Weights of a small contrastive image-text model: encoder arch efficientnet, muon at rate 0.0019.
Rows from block 4 of the image encoder of a small contrastive image-text model, named by matrix and row number. Rows with one number belong to one channel. Each number is 500 + 50 x the weight over its row's rms, rounded and kept within 0 to 999. All counts start at 0. Numbers have three digits each.
After each channel's rows are labels from the 100 images, of 14976, where the channel reaches its highest value: "top examples" is what is common among them; "peak on" is the class under the peak. Only what is clearly more common there than usual is listed. The data: rendered landscapes of hills, water and sky.
# convs0: expand pointwise conv (encoder.blocks.4.convs.0.weight, 224x56x1x1), inputs 0-55
# convs1: depthwise 5x5 conv (encoder.blocks.4.convs.1.weight, 224x1x5x5, trained with AdamW), a 5x5 kernel
# convs2: project pointwise conv (encoder.blocks.4.convs.2.weight, 56x224x1x1, transposed), outputs 0-55

convs0.118:492542502356521503443551492530495491544509531498440563492509510611512460496448549465444382494517490463523557469499502575448447481509570591514425449572559440566466464557
convs1.118:483486475469475427427392403425530508459501536454468398442467497502485494488
convs2.118:469501470445543533481579422540621515503524485540506507509524557625387624587483479539504429518441534447511464465502451508458493496568511511566501468511575466485426517502
top examples: night
peak on: sky

convs0.20:477432493488505541487541460459449504531525445480545492395491471431505470455514439483438493489529542362452472520494549468545435379368530448429553539517415485527539490502
convs1.20:413435417427431563540578554557440475474475442466489531496474487507541535532
convs2.20:535494498466441533452503541557483472407521507418415610479491471546543537467488479561463428575499427559443591384457445537449494491461522477464500550473536435496422524556
top examples: night; sun or moon in view
peak on: sky

convs0.201:459510447528456489568549403577519531501496543431556502433575438418529434589504527484518465514488438514469514611427459484515538435533570560481499481573500501446419468576
convs1.201:472461449485508436485497516497526538541534536571557606584618483537553537506
convs2.201:479492511631484490551513451555455556527533582505557443531491444496500507430482375541449501479554419435503521572476466494416445468484457529470490648469530514493553503477
top examples: night; purple alien crags
peak on: sky

convs0.223:533522473465553527545506518490538510485402461501520577531539444592565445470447521545585502506474490570530519485506534534543513478442444543422521418626357481561485482455
convs1.223:507516523526528449420447447457425451491447431416486497456396459478482477429
convs2.223:549442511504483566413476526538560444527543536557512515420499475462496516508493494439545461544617619498515495525522592480462524552496444493525594553420426439438532586527
top examples: night
peak on: gentle ground

convs0.96:453503512491507489471554524525456372395548501529532458447576519620564483521461577516425446526459466529440573478456565574539457529492552545460490599531540476532510550507
convs1.96:455493477468460449511477484449378453442457410439484479470448556507528532587
convs2.96:525494534544498519472512463574421486477463421550514486375511521562520539530533520516413339452493458576524522474549525460534458611481513465483594535423505529517484510539
top examples: night; purple alien crags
peak on: sky

convs0.215:518500512484578464455483513349469561589472502502458428554416550511571511526549570500465539518537506469500603465563480479482513529515427516474506535462454497358556500549
convs1.215:505489463501494505505521459465399500617523433461508559490455422550524566410
convs2.215:465516499466403514504504521487543533581517524521531506501606563493576468585591486589484492610436466474523460530556457536488527511479462410432503472453445495484447370491
top examples: night; sun or moon in view
peak on: sky

convs0.222:538475581582495571426632560511467502457527589508549394564490428484454490495528555483496543568557486477458428540421547465510529474441518481460465545466469438567492483460
convs1.222:505512507521532453462457466471431444463428420536555608502484455519593501429
convs2.222:450591435506473547507480534533498449512452398388489438460523487554554447464471561497578465493507394460568422465599530522552504551510550513497491458513479608447471511533
top examples: water; desert dunes
peak on: sky

convs0.80:529411494496451530591508573494560467471557402532488479570446408504577480507519483526545443508556526488371547469516515495603403439426462485465461470482478502449460522525
convs1.80:505512509496488500510496499482515500469482474586614624608595529515529528516
convs2.80:469466489500403427396576485514366519496438482487522467459522460531504476430479562434561488459539531556449382480509436516500433452488519573527540518474454482580506545440
top examples: water; night; purple alien crags
peak on: steep ground

convs0.31:540525507438524524543514506527546414568439506472547577437571521416452424512563518514495495512416491518525412405455492515558601470444538518467429505601549556553455503475
convs1.31:495486484509539474467466496512469424390471520474459397423521436403440480517
convs2.31:520550536533469427490513514423601445540481496476555535588410525468484441416459446498545461560511474507466513466486585422584556493615489434432546520523517428504548501454
top examples: water; green hills
peak on: gentle ground

convs0.213:489599430557524523449568539529545479481460438496456453559501568471510469377512463534457590589585539484520472483568509485471454533448550488497543506582535435484427428437
convs1.213:548586585554518527584585523457564556562560543521533554551515477478495504490
convs2.213:409501543424488504519448507488528638548515389533548485576502410545526524475500497537479583453526522621497536474519531457485497487536504448384512571571504523469487458535
top examples: water; terraced slopes; desert dunes
peak on: gentle ground; water

convs0.102:482476523581573377511636510598440483485415539491531530464515552512505453466419577403556511468444538508455477477554530510547468526459491541410549502518504451490455500491
convs1.102:429451440463445403468451481429392492492477380490510518517496525502513502520
convs2.102:485527608588486456457423544616488462486520549564473498494421564544539576444492525491496429478413477522535546414479431542511465489581451495486482463427481488465580437495
top examples: water; red mesas; night
peak on: sky

convs0.100:442500432532459464470474458526634414453476582389523423503446444437474447489491546436462537424555479416530484528408466532591520451498543451504511507504480485499523540481
convs1.100:534506505519509521521530520502410444454457404390464440474411461463484461436
convs2.100:515557560534550441416529521415517467491527417440454477498447416409488570427392501524503576501502534520572571482449384490501526505481576499536472542508539504535520425516
top examples: water; sunset; sun or moon in view
peak on: sky

convs0.113:467487497527444547540432505474537567481526525512543502465515508523438553431536477543478443518582456412593487354543463496454435452452536425540474499449591519542503608522
convs1.113:403417342437379513507493513491494501513512496494511514508497480496505489476
convs2.113:625466485410517512537497500456518624500474525502459511505563511452527422432540514474521484568452572494483468532496507518417489542487561485439570549520525534551405515365
top examples: night; sun or moon in view
peak on: sky

convs0.116:495512442517514577542471510469474434473475512489458492522474578428428518619443497501427410547431455475511576485551569498641511439544469497489474501594497540494470492415
convs1.116:500489484512529494495471489504503562563537491462561698544456472491507491460
convs2.116:532498554487472576549500506487508605514498527511422514408458455507519515507439467580430449508443610569453474499443528547511494505526567454461373480477481580592509471430
top examples: water; night
peak on: water

convs0.55:522451545509545474516512518517399545528429447490427566561585507543459481537446484484558570553497471479443537417561558478454537571454612519518465548390519523534516518414
convs1.55:585553541536544537485467495532479430434461489467461456457436423439448452414
convs2.55:553471527504436552474446411508519435530524563524488537455428497474545469598470518395548431519587592515496430463423520479572430559527462452441545453467509451494481570532
top examples: water; desert dunes
peak on: water

convs0.210:449502394504547531556463420386464507558464479496428475451500552553457546472524427429424390428507530544512600554515541487456467496498470457477486485528540514510591472560
convs1.210:479519516502418485563563487392504556596516408444504530498432471477468467464
convs2.210:487555511442446521475521465562480519387523476478454549484536491446469501606444465449586386476514578501493490496517436574543480504501541563522514554666469512478468532523
top examples: water; sun or moon in view
peak on: water

convs0.130:471526558451550540432574518572498423436463478478453523447540454541493521485492459462579450393457432486460512497509490487544498623476503588499560592564398513441509462494
convs1.130:447475455455422396471453461391411486492484409480491501492471531522529520530
convs2.130:528499506461458489432506449475539470463440408540510567464515517573540519473539524481440459434479550495492470549550368479504438581583450464527542473407458576457382471491
top examples: night; red mesas
peak on: sky

convs0.154:551502532515474443448590520508459502448575490532469406518477554503475528499571442465581475530513472539557434553560422452572497504480560568513590526543597514468485458378
convs1.154:508523510523500422462489492468419515579510445417506583505399429456466450459
convs2.154:540431511561531438434508519542520475457441535592449456434398525488522524447519491457481601566594454611506519523505500548534467563467480553530477544584561533511489424555
top examples: water
peak on: water